{"dataset": "tunes sung on syllables by a formant synthesiser", "win_length": 400, "norm": "layernorm", "kernel_size": 11, "eps": 1e-08, "warmup_steps": 2280}
Rows from block 9 of a small sound classifier, named by matrix and row number. Rows with one number belong to one channel. Each number is 128 + 24 x the weight over its row's rms, rounded and kept within 0 to 255. All counts start at 0. Numbers have three digits each.
After each channel's rows are labels from the 100 clips, of 14848, where the channel reaches its highest value: "top examples" is what is common among them. Only what is clearly more common there than usual is listed. The data: tunes sung on syllables by a formant synthesiser. In brackets: how many of the 100.
# convs0: first width-11 conv, stride 2 (model.blocks.9.convs.0.weight, 192x160x11, each kernel summed), inputs 0-159
# convs1: second width-11 conv (model.blocks.9.convs.1.weight, 192x192x11, transposed, each kernel summed), outputs 0-191

convs0.37:133126135132141137107132122156129167108133182166157148138110176117098153115155148115143114115150186115156116137089122151129151127160154105119142143150188160137139155150143125114130169075172135147173078122184149150115155109154137151159114138148149137157094135125110137142097123158109141152162094186151168104116168103154117136115135122123148133129171106174169142125114147146119149109140115119136156094153148090144157148166112118098119157125126157111121109114127138113143122108140120
convs1.37:136131129116091080129146117127146146134081171088106100132130140155101158114103097122141119150167108123147187136119150140142157083108144109090125061134130099164089142121156093132115158129143117123098125129120127132098112150136169117128120113114139102139096165180123142103085087113113079094163133140149093158100116146177112121134117145115098119118109135136140136130099130114149081112126181144109083088118099126106110124106119140068124135099120125125081140117112114101141103090118179133120125135178107145099150099134111111135121130115127135140130159151161099145117121132084114105
top examples: vowel: /i/ (83); the note B (63); child-like voice (52)

convs0.136:166156129145139158165095128140135142136150134150130120110131153148134156152160154116145115087131083138122146125124104157139161132140147148130119179129049168135115134094117132171175176093135162169159131139145133137129101100127103109137121125146151157147157128075118178158139096146119178129131139136141167133125121136126145187125122127131098126099116136157142143137110116138137144144113126082089198113102135083116142123169131136126153157132124111160077128125150140128141125158117152
convs1.136:151127162153159073119135147120107137174146147152146143117111148075158042171123114102144126102106117151104149111150135145063132144140169120144125120126156142109125153081141095159136115118131132102123111150151153137066099121112142083105148144095150088124089139129150125156157129132121106160151137136149134110130121167132105143128087146140154137120123127141129139152157168115155133148142117112124117154110135130098161180101153136122111126159127149141146119115161140153121108090133159112087142126128139139118120071099112113113140150137145170080120127167152153079154107137094151111
top examples: vowel: /i/ (98)

convs0.183:113134143129141085173144161155137091146131103150112140105100166123157155127108159160113166177150089105140107125146131118083155123142131123146120104081136130124103123101086129113099197100144116118126155137155131151119119130144125098107116170154123109144160148143117120113139140153136152146127127108161161120142114157132145110143138075110133113121138115145157141143134078148124148078123131145139118145118098090134139116164191151170115151163129124105094073150122095149090148090119161
convs1.183:122139133189116086139139152143088128141148095145150096165080109133130154124137153145127147133123118136124122143133100127096113154156113139119171115123150127171086098056119145168118155140126118123174144143110175123130116138131116112092138129136173135100104139137053166155079142127120061145113148178113126130111116142141173082156137129146152119137148112123153145095134162125137145120139141113163153118121065146129127159160132103154131140138116159127133145096159104135140109083148143075141127114116151119148125147131146137135097150153116157145123125128160140139151109149176148102
top examples: deep voice (72); vowel: /ɑ/ (69); first note: B (26)

convs0.190:137140134140127166140105136151133144102149156146108134096139152123137150139165145095142145094127098116136134096124147140132150126133154142112117153096064166155137151095082142154174131133141098152126134113168152121140150138087134131119127115138116125126147140128142144168089140137132162149133153139138121154127149142128148165151102112157086115107118133124130157152152137045149109122104131120135136159154141102148138162164081101043119125133089152141085130134143086101163134076156146
convs1.190:139123116121141096105117109157088130142150126112121146130130086138112117122115141130132123150131114123127128133120127137135146148116123137096134033116134106162137166125147010136138140154121131124134133131104130143106098114108157121122106112129114051148130163135154116133135148131079147117143138126103116128142159161146129121124119169138140119091143107110155141129125120108156100138132141126125114086133123106148127107134147097001141143133143138121067130141145126144136121100117136114126148151139140151122150028124130122132134126158120128135141158130140146147122122129142150123
top examples: vowel: /i/ (97); muffled (low-pass) (37)

convs0.7:159137148115148161137083132143152085121118109140074143123120099126145135105154133109138132089142124138135152114163120166152169134095136142148158150177121130120126151071134136135167085123135107144149107141118147088128125136135099140138096109148122161152140126161119163141145108132126100129126142093131132128171117131132137144133133165134095078053183145157143128132176073128152103152111123133128165125154141169130073109096112127106131169145128136155189162128144115124138138140106142
convs1.7:131155132145140135140133098167138144126138157091112160151134121109152099147121155111156142106135099139141137154146149129087167140137077142102163109150135144183131085166114133149154157138137151146122160105139132141103110139140069104129131144142152146015122157144139113127142150128165078114123139163105144153130107112114123086134097106150114158077138116129172122108145135184101125118102127139122140118126125128142089135122119120137147158131133130116093141137159139127119149100115119121109095143114124113126152074109149110153136127106145130063155067111107131163138164126146144093
top examples: vowel: /u/ (100); deep voice (67)

convs0.143:138147115151099148101121121135102171113097191128141135149074214149129135126152138156141111152116104128097138201159130135149143117120136120147130139124139100150140160130122142086138083157108067169120137115147154151117133175116175157095136111124129111129094141072130138128152129137134094161144114135118111140081151100142074142144132118113158162175134117132133140124116143109127149125136118143125173111146098105133132147082112120133136105159106088144144142118139120122124111127166128
convs1.143:088109100116115151144130120165131135136127138139122139105132111130097126117113083125141125188158138148160121122124096119134118125133101139139121100131144132125118167117161115118118151152157204139099105140158134149120134168142165159129127119148126146098104137135143133133093140138141100155111122094143091144154150124162111117112059115101110155128160141133125151144132136188049150144143160129121131158112124126156105100120110129091141134072156116149158147139150143107134088112157133110151162131129113174079142151171128055092102126116140151101149153182136131156108150142116102126
top examples: vowel: /æ/ (87); deep voice (66)

convs0.131:135106144143152119114130149062156135135173120138065169130101114151149174144140105157175102153153148131096124104142171157142128160125142101141125140116152152132163113084107156115122132097104125128126152104147177070110133135161107110133140188170141134138119159126161114106153153099161144142136135150148158153129127134158142127141132149124071132133127154168138166145106076161135096124152148133130119132147137145155111130125125134156159163120110143119107122153112127167156159131145092
convs1.131:155111151155051088133152114136192146104093178129148153138146096120124142104114165135136141111107127118114134106115149160087115172119126117101146101148113117142123159115146139140116152108107132106181169105147126103132116133132167127159139137166123105137155073153129144146110135109146130109059154168130151161117120180146140146083138141164108107121124115162173128144120126146141142123133117133162103143164133117141134151096081122141117124147175126102117121144160134124121097148107069139105112135151114168169131158140107114121101108138155128130087148111139181116112145130109113115
top examples: the note F (88); the note A# (65); vowel: /u/ (35); first note: A# (34)

convs0.1:141115162121121156146121097121125130132110141104127113157136124142118125125139114151119130138167159129193127162203130153124057137111125171104132117147156136130117141173146157129117148154176139118133152135118121149114102173135142188155124102138122124151132122101147140149117143114159121155137147127168106108127119155179153144095202116126112125093146132145105140139137135152150138142096126142149086143156139148182139132152167138128122113101134173121175128158151116151155106078149138
convs1.1:128063118133095135149173107136132124100098137118097142130157133142127150099107136068097094107135143119088167150145145146142139116124125138143107143159080150162144156201126150147131193131161138129141144123095088109139136094090149136125084110148160150143128094159195082155153136130118151130119140138119120155134162140123139105085124142144142155125135116128131100164087092150142146137114129117120144161156148125150144106096087136124148173149133119110141149159107166082103099150154153134098124126121127116106148146118145142137118077129153094146141122101140122159134163116123143154
top examples: the note A# (100); vowel: /ɑ/ (78); low voice (57); first note: A# (51)

convs0.184:141133136153146103183067128139154145121138155129186135117112165116142141173117145134125156057063105164139128132118134145127116134153131116145133135091100125123138122103106142144102193104130167137140147146143140098136135103151114115112127126153151097154097134107093146113153110118129180140149162144147157130123103157137143137150139102164161158107097139161144133135141097150127145125139137120135128153101119078143158131155152159141131177152140115155075090144141103123106138139079143
convs1.184:135161150171140079153151140065126145104133101136158116150103126138149091188114169120133148128129116130124135143125114155135130126151121139107127122138154137121112121058145126163123138143114117099120099139107170084117116110114130124120132153108168109125087143144084131141108078144121040166129152142110131090129140162159143090128128134145160127125142139130138145138144173097148113117148129132172107134099052151106129171148132091140141151134123130096145110132165108116121145115143141115092120125122149130148137026107123127101129138146133142129145134136122153148154132134137148116
top examples: deep voice (57); vowel: /o/ (57); vowel: /i/ (42)

convs0.130:141156140134123138154164146142161058125058133124142165138145117127130149090100146142148117173125139123116138147171142103127122147074133102151138136146121116134143100138122144127087089140142168154161117150069128158153145113168136132096106118140152137130113138104159111130141117105138126137104149099137112123141171160124130133156147146118154117112127149105124151130116130079114188160139132159116121137127168151136154178073136167153151134117156152131191137132125092151104140141160155
convs1.130:153131156141157134114164133131122154087150136127145141149125142075163078171092141129134140132135131139111129140121151134066137123154127126137112124135137104115146123104127133145141154101075139095139099146065151069118132122105164128140098134113122139141077116035126111123151135144129137147132151137135102109128130012120136100136154161122173142120137114139151153134159144143112159108122119144157126145138110160115082119111131086146133155147138106125131095102143106125104131127140142090090123126146148124125149158119129143097163127163145152099149147112142166099141126113148138126
top examples: vowel: /æ/ (96); deep voice (58)

convs0.74:136161137079100121131157146162135140145143103151169130137150127141133133153116136127132157159147142126154140139144125107144155150139113114151151122065143108117137112137097141143092126135141164092134108161138133154125144099136159151114142128152154133157073122124107151133097145145139162064117146155142121138130098166125105086175128047154162149141120151114144140135126193082162152089124151148140101154133160112150132133136103118131155152115120136130145099076158103120087146138158099
convs1.74:143115150159163119128119120139112117111167045122144076123116125151150144169137162099113159095099103152136118139103131129160140107164107143143101130083137100105074091108134138138143116105109144116109121114098148106140107099165119136125153163135124148123142141145067119125066128128152108152106117162091127148136131146133152101170104143087132121108115101141141152098155164141122170110151115120136137119136074127068157121144140092100137137148147149113131083117109122102127148143110105130133069187092165128099131148132110119151157128120140152134150141130128133097155081137143129119
top examples: the note D (75); vowel: /e/ (71); first note: D (27)

convs0.44:120114114150136122133143137171091132151124087165128131126121145131163150117147130147116163138134126161135182111133129107094156088128165127137121086127123142135046134131122124162136166116128133142157141157162146122149138153140154132129109118145120093122118118115117116130135133168149128131128123115145103154170116136101136110171150128131144115138168129085102133136135096173168125143115129157132155170147139165150141146143167132157135049193113157151137162195130121118148130080165129
convs1.44:142158130135112144127149105141031137089162161126126141150083117133076115129097186137110085113137139115177125147120088145136136169158119096143149156092147089136110156156127143109115161153126124148159137146146148156102121143159141148073133155151143106147124181121145145163152144126115135143131132176135142121097117153154163130127126129133133141104113111099152102139113138142150134132160136151109117157119148106131117097169143107151145097119104159155140150131128137152114102120151112148145154145118189147130127149127092145138122134110118176112111121168157145156087092132137167175
top examples: deep voice (83); the note B (74); the note F# (64); vowel: /ɑ/ (50)

convs0.156:157117142099095128102144180157148138093140117110148128147134142105157144134144140106114128136098178146147122156142171115102074159144168149168159137125160153164125155158171150148118160135129121135147144151149143121181163138126139169189135159150161168159153128085123115135134112119116131147151141118164146131117137097158123109159086182120123115144122120143121111160146146135159153144130129115121104137129160157119097115157144099146131124124117095139157166165134074116151142174154138
convs1.156:136122127107147116081133137142136134139145069147141159155119124147148137138112155076132160104104126143122109127130150135139131121148108090142078128122133170143126118105053100160144143115120144136111148118114121125106132100127099139173133136127071113117116140146168062110141133118125106126111106141082113113125114138138123127133117112048149091140118118174141100112152131069104116130151110133099103115125093163158137093152101092102153167138127157092122122087117116107183118121096099125113103118121100181104114144106164142141108151158101135132155150134147128126153154158120174147
top examples: vowel: /u/ (82); the note E (57); low voice (51)

convs0.132:173133159125104147135130166142136103134111144116189130115114104139165161132150166114150094124125157121162142175147126146144126140116167173148168170148128128163146122178149129159110102105148168131150143144134133103151146145120105141153139149163149127140184125146160098112132140099109120155130110139085102109134093135110125087162072138084125126109119144127158131164152107129163169130113149131126103079130122146135155175115118162143146147099162121123126139131176139155103154159119112
convs1.132:149128121180177088101120108159102134108138126153144136104121090139121130127147126181135047108083115148139148096156101141136118167138156090138121147096145146110139146123125139144112142137095138130146132147198137118132140112133122134128115162138120156127132077130164122101128141111170138148124123154123157169133106104115125129093119113117168128104048135159129126152111155146130136109134084124090157145185136127134153159088133144140121116171148098112147130120165135156104095129122063084118174160117115168129136140125123141160130123136115121125152130078132145108108138113132144135
top examples: the note F (68); low voice (55); first note: F (42); vowel: /ɑ/ (36)

convs0.23:114119133157095093128111133133111135132123144150139130146111164132077127157143137120151099099132186110135121141104096140129133146118136140138088132122097151147154162102165139119108150117140100133106126140151132086132109106102100134125126120147127158107152147133168119114115158099113149168198104172126150104138138152145159154121181139127146128128151095142128161124104122079132125102107137124133156102165120097131184131141115166122127081139149165145086138136130208125185129108147173
convs1.23:147125145180091059141125115129104129149125140092139130119138132108116091127131111123140122141149126121139113119134151137079113110139106128092131096069141138130132161067132094133138129140154111139119104141140129144056148149135121095102139130143157089119111138140083138124102095133151030102114118111150128107138134154122130036141116097120152161143149128139134149138122138146141137129129127139139117099114077117111072152134153130098115134104128133131107145143136131121141098058126139057151150120131127143118150104141151091140075130143133130095147126139148147140123143143129131121
top examples: the note D (57); first note: D (54); deep voice (53); first note: C# (35)

convs0.76:113110123093123123128134105128124146132140145166153140150112114116140178126150130123085158126135115129142146107191129150138107152113137095164129142121192162118136149143090135094043117130142153117106123151135154164145154127161117148159132144154147082140158130160090124129131094152159121115142102123110134166134132112166131172162142112157155145112058108142125104185156158153125145125133134115091121143094152147153145140148137104139151109155132125128105121170144090163141155126141143
convs1.76:144120106082113132141106106134174125124118124129113127133165131146102163100150137123109139096124139120151095145062116104159127151111136123137148150173132129142128130172122149130144139117137139131152124119145049101140114123153138143173144113107085112129150138138173136140123130094119177134096151134157157160063120128109108174130164153120094136106087091159148110124090106112126136111108146126115116141161181103125165105138075108142132112080135142123140120118080126140152134165080108171128112164164110138092127133136075136130150178123142121155124147130127099131105140130089135118
top examples: the note D (63); deep voice (57); vowel: /e/ (39); first note: D# (31)

convs0.118:159140140127127155146081106120128124133097178133099184149125105132146132114151135116131132156114112137089149128161111142152171126064132121145116128149119072121109119081124145156140113131154100141128113141135117109146137153138219160126135119136121120106139123117140159132133118135138117143119140103120120131147121136124149154127159157196102068093182138137153149123154113140149103151088112122125174131155171153151089127113082120131107172165110126164140155150137135130164125126108137
convs1.118:087156138136114157146141096168153136137145140086122172149143103094148089153116151106166139141137119134136126148117179150118159123132087139108129092151151128153130102135128162162129148165134129155146166121129116146087114135146043137119128144142144155013133150136158103104137154119143092097128130173092138178129119095115128101139084084134117160113142127120155123100126153160097122116108126125121140106134155123133082146111120106126132141114113137129111139141153139124131145111127130115107115132082112114107126139146134099141117131113144145087139052134114117167133155120131135115
top examples: vowel: /u/ (100); deep voice (81); the note G (57)

convs0.29:128169150125129166179117117125179156130107127119149096118117164128161129096148126123103128117124110186129139132156134114138118129080153094148167157171109085157124070098139144152116137151155158156152101129135124186158123176113094135129143111131130147136119143127132138102171154129112156116080179138140095116124145129134142144140135179171170136147133143162127147136161105156129161160131162128139132140149125142122173111127098125067106167119148133137133168142137154127125120123112116
convs1.29:113127176123144144147116145160133151116150163137157149116145127088156091128132147119141123148155124131137146163130123153081170148126171152121136132152127126163122118149151077147123146140129155147131153129142116147145133146161109146144126153141129095107119156112131106176144140144149141138118147169137127136124142067126148160123046075156116144113139131145137143115169134151044104159127145133165144114128136129144086142125144098051120133126129145142152141129152150127127116124114155121113157139089125114169142065151145115118099139137137143055148119126125112120131189111121127159
top examples: vowel: /u/ (100); deep voice (65)

convs0.41:155151133169138119132149098143141047132081155131151143123144141139127133141131121146140134133125123130117153165147110105173172112108137133155131122063157136129153095184123161128151165147132112136117135164088153128147142096140127135134101142107154119143138144150108139097109149127129115143093151148114092150163113110148160097149153099120135164115109146166122135157115177162106141161140144168122141102150150141160134113081115174130166160153111167130149111128156125155078139154159119
convs1.41:168153155154094096126106111139136126078145111162146107109124120073093135105147159155130109119142134132169136122130142126103125152080140128159160085109164147125101168075156142153136148120177148132090122133195118097138136159138194119103159154126157143147061132117098162096113133117100127179112121123131132145112135094138111113073130136130149120107102126142138135120116147112136173117115135111115160157160095128151141142104104118150095132171129109137131151095102137138136123154146086125141145123166150173110141134180131152126137134116117137137119165134142115158141140096167117127
top examples: deep voice (73); vowel: /ɑ/ (49); vowel: /o/ (45)

convs0.113:156080150143147145146123131130072131150141156109108143138126140158146146134150139113147144103088171073174117169172128113150134142103174133148137124140128161169158102138139153114134149154174094101088137148124135097172155148112149128123109155145149130152142142153124150160115106157139092091114099177113131163142157098117150169140157153142130115155142153141169125132129124139128085136136143157152132138089142159172113140158145132121154146168101126153125135130180100139132123131148171
convs1.113:126129143169122127132113142142129108118104142178131134117160092147128139125143142141131093110108169126122135135125137123141092116079139109119064169134098108114149123149159128119081144103115150121143121118155092150168111131103146148093136158155134167119127096142168159089139138103162213157113112132130145166090120146154122141138168127156128113132061112110132066128097124156127152127127134118138149133181175121127137149067132150145106120175134119115133147150123131072090138155127081108120111148122122180158091152120108159147146104122110124139112152134121106127117111128136126138
top examples: the note G# (69); vowel: /i/ (46); vowel: /ɑ/ (44)

convs0.159:158103134127151093141144187129131141150113125131143113064138149130116108124086127129138168151103170131125169140080158145148139093137155115101113123192146147129080152168131105152138141165161152123153166173144124134164127142124137189141157137139163120160134139122137109137153102160142132137157123131156115125147144137133106133156164150088130121109162117106190145143155138160086124156121099133097122140121143132120127158117158162151074099112115137124153123152128131135145127171155146
convs1.159:148157153142095156153101139158148101121094160118143122084121169112123161121145125133093116126130134045057170087121161150105134110095170111133111142147129129137148136137137154143114113199166163105146156147134141126130129105108122113138118132117157172109136136129140112125131153168087133116134140155119131157139176138127138127110152122140159145152120144130150136141092127162139136135128149154153150128168156131149133145085195125141116120170154124123138143122151165133150129175164143152107122156125116152146143141128140167158093103119171088161107109098146106122138162131160104107
top examples: the note F# (84); vowel: /ɑ/ (84); the note E (63)

convs0.100:141173094120140161111131137145143137113144131119142089146135100148131169124133137146112096140103126129108125122155140122170059108143154077147133164179170111125145140151145112120120152127119114160153154120150135116176150114160124173132160158148183110110175130119132164132126111114117125093151142138152116141133177101127151101134136137171164169121193107114138085165126123155167143122136130104160141109154133138139147152146164130129125132083129124116143106148099137156085148111169104
convs1.100:109191149141175129140155140121146104116129098133165153139115103163132161150104125166171141135118095124116087154119085121175137148161101088136140136109161137128147116106070141177109092167143145147116120096160135143130168116149108129086134148109104153138107123123124158108126153130133125128142142135082124170107102105089130093094144108092119114118123140115112098126116167081099151100128140148096144128134143115144135123134143115139081097136123159129108140105129113145128142152129103108061123101123108154090132155080108150114123163155105146131124101164112124139179167148139168148
top examples: the note G (100); low voice (58); first note: G (51); vowel: /ɑ/ (45)

convs0.142:087139070090152136067189124130124109068124097146129136132143163132146137133143149137181146130125145135144071109191138148171143165135137109150112126105138117126197133156146132141134128104140116143138149143149170121134162140124132162150122182137162143137147146139134135154126104114097148132140111125139114149144147106125118126142119126141149161124152137130095068114156131157119132107090138122170144115116133147155124105147143140127166095086106166136090142094133136148131139136180131
convs1.142:170130158159130115144178099128171160086111139129142133130159098145109148130111117156127050095166119081107154147121098145151119135110151093115077156120094096120135137137131133141120163102142159143123136102164146129156132134126150157128150158181153155138150127141136160124151150169149152135125118138101146127145158144153117135140174141111142125107066113093139134096112117153143164073130131128141124146155128111129143141090139133144100132153144089080151143147125144099127128120159104130149115124090145116153115141139105122156162051165107117155141144148148110152112142105169126157
top examples: the note G# (97); deep voice (58); vowel: /æ/ (55); first note: G# (26)

convs0.128:152118158092146096113153132164122142120164130139135127117124134160155141158153161167065173134131149118171143119115146121134156157148102119150150116099175138102139142128127145138139181079097097117147141112140159134161200147158090129152129157165161132141140170119147163118159105093074124127153112122091156124137164107155155149139085126149124132085121116122099100161132124146156125128135142117115151085107135151120146157144143112136152115152144129115122120159094136142141143162153107
convs1.128:141159118149139114134171111123163156110157067131153138151149129142163146153105185086131117107141102139127086155107130150140131063162103126110158146122149122146133123061049144175110111140174126117165133144130152096121143113123099124122144154100136147128137156142116115135135129151171115124130121125143144160108140153154111088111129122129153104126108124149145131093136133082129105085123126188112136113101099155143154130087123146144155115121138153070122147058105121103163124126111115144151135115152120127134113145136144124124132107124133123134160150128133135125170132141088190151
top examples: deep voice (72); vowel: /ɑ/ (68)

convs0.170:123157156148144114154153125144143071128150142128139087133141172134140138141053144101152161135090091135096134157126135099148145129115121160146126123114121142134141116103119137146116152151134128127149107146126151127122142053176105137096058126137134143146106133089137149153136127136134155130126172132138108158097128111137155145147096144090131131062104143144152139148125120066112171131104136152138146158107148100151163133154128168120146174131136156139165109120150121132151143137169163
convs1.170:132126141164130094131130156133134152133136117137161140111158135061146037133085163136130146131173116139113133133109130149059143128140147141133097141147124119139151109039122121181131130112165137106118091127106165121143109110108150149087083111089171150115076151133136122107127134140089098161138136112122153040113119169135154144127137137118139137159136108117138157118143127121154133115117148139151134154146076139125110127137150129138123158148158141116142140146124129093137131116142137145117139113134144127148145157145138127106148124128132116066166148147158142116133132135140167157
top examples: vowel: /i/ (80)

convs0.25:121103147112111087068154177176131119067150124062158120110117140121136149149124159133154094152116140118123135186143119115141107158135084130104133119114152147138167137120123121138129153149150152124150155144146085118097177114126119161153125128159132156081128106110131176139111127111136127130131165137167139138151121163120122084153143131111113150106097117104168123134108135157176146128091135148169145146133171130144139175143129107160131123130152124141132112102073129121132162145167141
convs1.25:134159132154155064138143092137116071124212105151107155136133076140147108154104154174151138098142143172130112128138129150143122134149128087111108154116145146133134142118082141139130124136137109170097129084173120176125104126162114154134091182141145087122136111141143115093122154110109100152149165150092084109153137153096148091103130131067149112092131145145126155103134163117149138127118109124127117145124105121127111138128157118135152137133108105102136153144121108116154149080115118133124141115099121180158128138131144133144130093140114168136176130162127115151141150118139177128
top examples: deep voice (75); vowel: /ɑ/ (51)

convs0.186:118120149140128143142112145107147168144158174168115127119113123144150167149136135148106128143143110152127129088165146146075124154123160157164164157123123116169140118117094106090126136150131154110144152152132124120105128143172150130137172178133137098168170153149106151137165125192133146144127125148149183154121124135141135174155136144136137105145093143149146173170119108170156105125146165138111129153110156151125139138152148108171158154119120120147139124174156092156137141161143091
convs1.186:132102113135075130128077133142112085132116167115128150133163103134118145116150178113129164099121150146130125128103135135143122127124172100135150121157115154150144133176098125125153100093140132124146140130123109113126100089145149133124130106158131117157138124145179107146129136074099133119082190183127143139101126152113129140117121152134143086095076109138151132122100081168147130162166121150087156127165175135133176129117081087136115158125133152126120123139111113133141121173089058144089096163137147128101140153130152127128155149105094115128131135105118141099121124144117171118
top examples: the note F (86); vowel: /ɑ/ (63); deep voice (59); first note: D (27)

convs0.17:142128117098126117121111146157138125137131144105126122102160134114147154164142159173078123143162141126137156129127136124137124168144144086165167152164121134171153148115159141154082139128150091125125145150146133126141170143185090085184143170181122157094137156115137125142158121101092187121163114133129172112135117114159161090101114164146086119121121120094096130142130118140113156152147135112110114075129149154113133150117126133157144130118133105100146138164128123144159159140140089
convs1.17:131129099130121110086141135146114159150158085141149140132105119123188127143113154086158150119117158135136134087124158131133124109177123196117138112128151134128122144080129129163099107125101105132116146114132146134069140106092137092113159138142080111119144108108111123108134124133171122129118124099103125107149144161165113101140114125138150069140143110141124139097175174113133103089118104134138092102136088146144147156062119123130125147135115142082129098060139129112150122152101077127114148120139066172153119135082147128130127109121154127130128131125114126156143125155087156101
top examples: the note F (57); first note: F (41); pink noise (37); vowel: /u/ (35)

convs0.91:111107119138149125165108152154169140141129117131161128139115147121170144183135160185162128134139160168137109118134149139096101084151174120128172124122125095139131121156170146155139142094147145139171134173125112098117077157131141097156151126179114148137118144143119125125140120158128111133142167158161137124141110104133140118068135134060135101141124159177142157130148112137146127142145133163152132145150140143147145105151151095160101117130112131104121145169113091114134163091117163
convs1.91:133153148163147104134108126127096121093191087152169146119104147139127115100142165135152078150145161124173132171127139150129123165135143165107144142111169162169112093085131133118084157132086095102163134123097162159131134122127137142117147102133120134160132126157116144139105138133118147148115150131092157123120112140143136105119166112170187119113151116149140116127159178106134127169141119138144139143130121129127138156161144117154146105178085149126136116123157131131107123132158135145076125118073161129167102139118126119139051176106148133132101137095126146120113108092160130118
top examples: the note A# (89); deep voice (77); vowel: /u/ (46)

convs0.73:138083091099131133096154118164169125122114100082124113119121119109154099114146112141134165134109164113105170131150117092141118167128149081112156173118124096135160140147149161126131130125096126104159179172103139114143173075097119197142135105146140138139125099117149170142134100112098140132131151097136149143147134099155078093143114129106096132114089143132122091136168126128134148116137112110161101136136148163125147122107159132150137145152106134107119122105153120145148166192133121
convs1.73:128115178165163079154123118128173106124129119139165148112119114126132114104137145103126173088118099098098136135143073128107119163101103093148095162049097119148138133070071143106125111123139130127137137097142116153164135101171127141162137184140162166118122138135064117105127128143170106138119088160106169125127140126129145122134150122088131134147149108136127157094127138091117152119127130134120102124136085139136097130135145115136136152148148124093149177118135146129144161163108138127124121137104148133129124157148155138156121130173160157127148151156142107130129137150131075169
top examples: the note F# (91); vowel: /ɑ/ (55); low voice (51)

convs0.95:134143159092136150128137095140128159055164138133114098104127137129146138111147165130151192153139141112087119143130115123129137154134131126147130113137170115158145121145116170165112137106128162129107148146132144103179141115126141096078142081158161128097146122127125098149144131141155132136122151162148134152133093155148145134104131141144146119143091144130139118166147135166149141081118144122136156104117131132177132189169121123169158149142176123127154124179093166155133139071137129
convs1.95:154124164143137147109094117132119147125119116130165133098170139141115145123138137136085112107115124045111135116123156138128131167092152117133105169148145120118131137126118137086085099150129131118130144143151097124153141090155165141185100121094118135159135109151161141110133125165100151134110130174121129166096123145129116151104169143144169136102135119128136084119088118162156121151109107155120144146166158148144127073077134122145090138175191087131126128123100107135128154147127093142104138139138124131097139128114115155154103088159131100129091131087121085151116118128092157173
top examples: the note F# (96); the note E (83); low voice (52); first note: E (41)

convs0.154:168134176113116124129148121111135150130155128163138113151112147142147103134151144102169116130152138165100137148096136118169156137165145104142130117078136133143153178134141117139113174177160149154110145146152128047149134114118162161132131160153154113167121164137139172130174131173077143140160158139158161130160120113129142122123101150098114126138105122154165113141178093129125113151143138118156117118158136159120134147162141147126116137083138152103125123111127153175103151162124120
convs1.154:178126143175163085168137106156165124106155163136141139126156080117113115106150110161123145099108136077136111149100163142112122136100139099122122142080107122143152115120126156162124106148105148135166144105180107132125169120157162124090140143120183193166075116155130145091136134153143148137116124148106145164148111143127124119094137135122151160099085111142114144141102153098141117120122106132161115162166145135141092164130064115140115130159142164123158149147136123151073091131146105114125116147099150136092131139106156139136117154128117121118112163121126092149108138109134108143
top examples: the note G (75); the note F (65); low voice (51); vowel: /æ/ (38)

convs0.188:139183115119153157074131146152170094151161108109104136146155100105135121132152119133128133082151143075151147136130118122109156144080147114125148176206133136131145157136099139142139131145150102162156114156106149110144134124127092139150124149145117113141197130148115138158115139128146115116138162118152142120157125130156111164134077166136129172088137147137141134139132133159145166185136130158135137120158120159163138093107144101134131140086163096139137130128098148144112126131081118
convs1.188:135131182138150138148139109167114139143137158138165154104124128042138128142148151156149134150155124129124124135118124142075130147154115153155102133131160136142120113142130123159151127114158130151122141117176137137143147138121090083120167157168111131130143159082144176143125144143164142143120143168128149137134125067048149100139134108116134108111125126157155133114155104095129146112147167134108143144085130134148119137158125113140130129151106152100121141166165134129119145092123097108138097147141170146142146037139162140093106135129136131134154085135124146142158150162159126155
top examples: vowel: /u/ (77); the note A# (66)

convs0.88:146143145114137133136144135146142137155082157127100129175114096127126144111133147143149147168138134137159133122106137153135145153111138161142136151185181079158151122123161128123119037150127156141146114147084119122134140154130161135102157141132142136147129133150154138145129128132140078155127108126136089131167132131142128159125143176138124144162161132134154133126133106084151131112151123126151125141156116177128064142057100160134149115154136157143180125139156077147130135142153101
convs1.88:121136161160143144139121132135133127113138140135138169133103149144136109147137147127130144111138104128131141142104143105132133130140080136160130142130147117136132098100130136155107134147146119145143148128132162148097125126134081142132124160119154130030134161146127124135146139146145058129126153146126141120109116080108125083129071159135150151116149137132162159118131163134049167107134118162136146115095128137134098131130143086069137155164087133146148149131141125114102153127138146108101093137051139114132132156103151058121136132128151123135153038141126133129138117146144149124
top examples: vowel: /u/ (100)

convs0.105:131111135119141156169149152167118134161146116146150099108122140129139136118170119146098126166122157149166125155182134152101138150165120158120157111137154099122134137130150126154114156132160139135106149172155136138154084130134150171156169145144140136144162160132103099143169095101153128138140079109173125113132095170180156126107199148125144124167152129124134157139146106127145163151103127140124107161116119138181117091170156141162094113156149173148147143133144135129119115129131118
convs1.105:080072143139099104165166114158092146120098161111129143136162129135172134089103139052107109109143120131091153176130100135141136149132132156105124144136089142118124143186180132142157158137167111145148133153087115099126156109121146139127096134170154137135115114135141130138130149134096124114122144147109120118149157152120113105131131148154140145093151139127146114128069101146132107124128133124158119144122139121149147110110117150140162151163139163066143159153100170098083108140152152100130148114061134146165141144172167150135122137177145117140136123143115142139132157149150152122
top examples: the note A# (73); deep voice (60); vowel: /ɑ/ (44)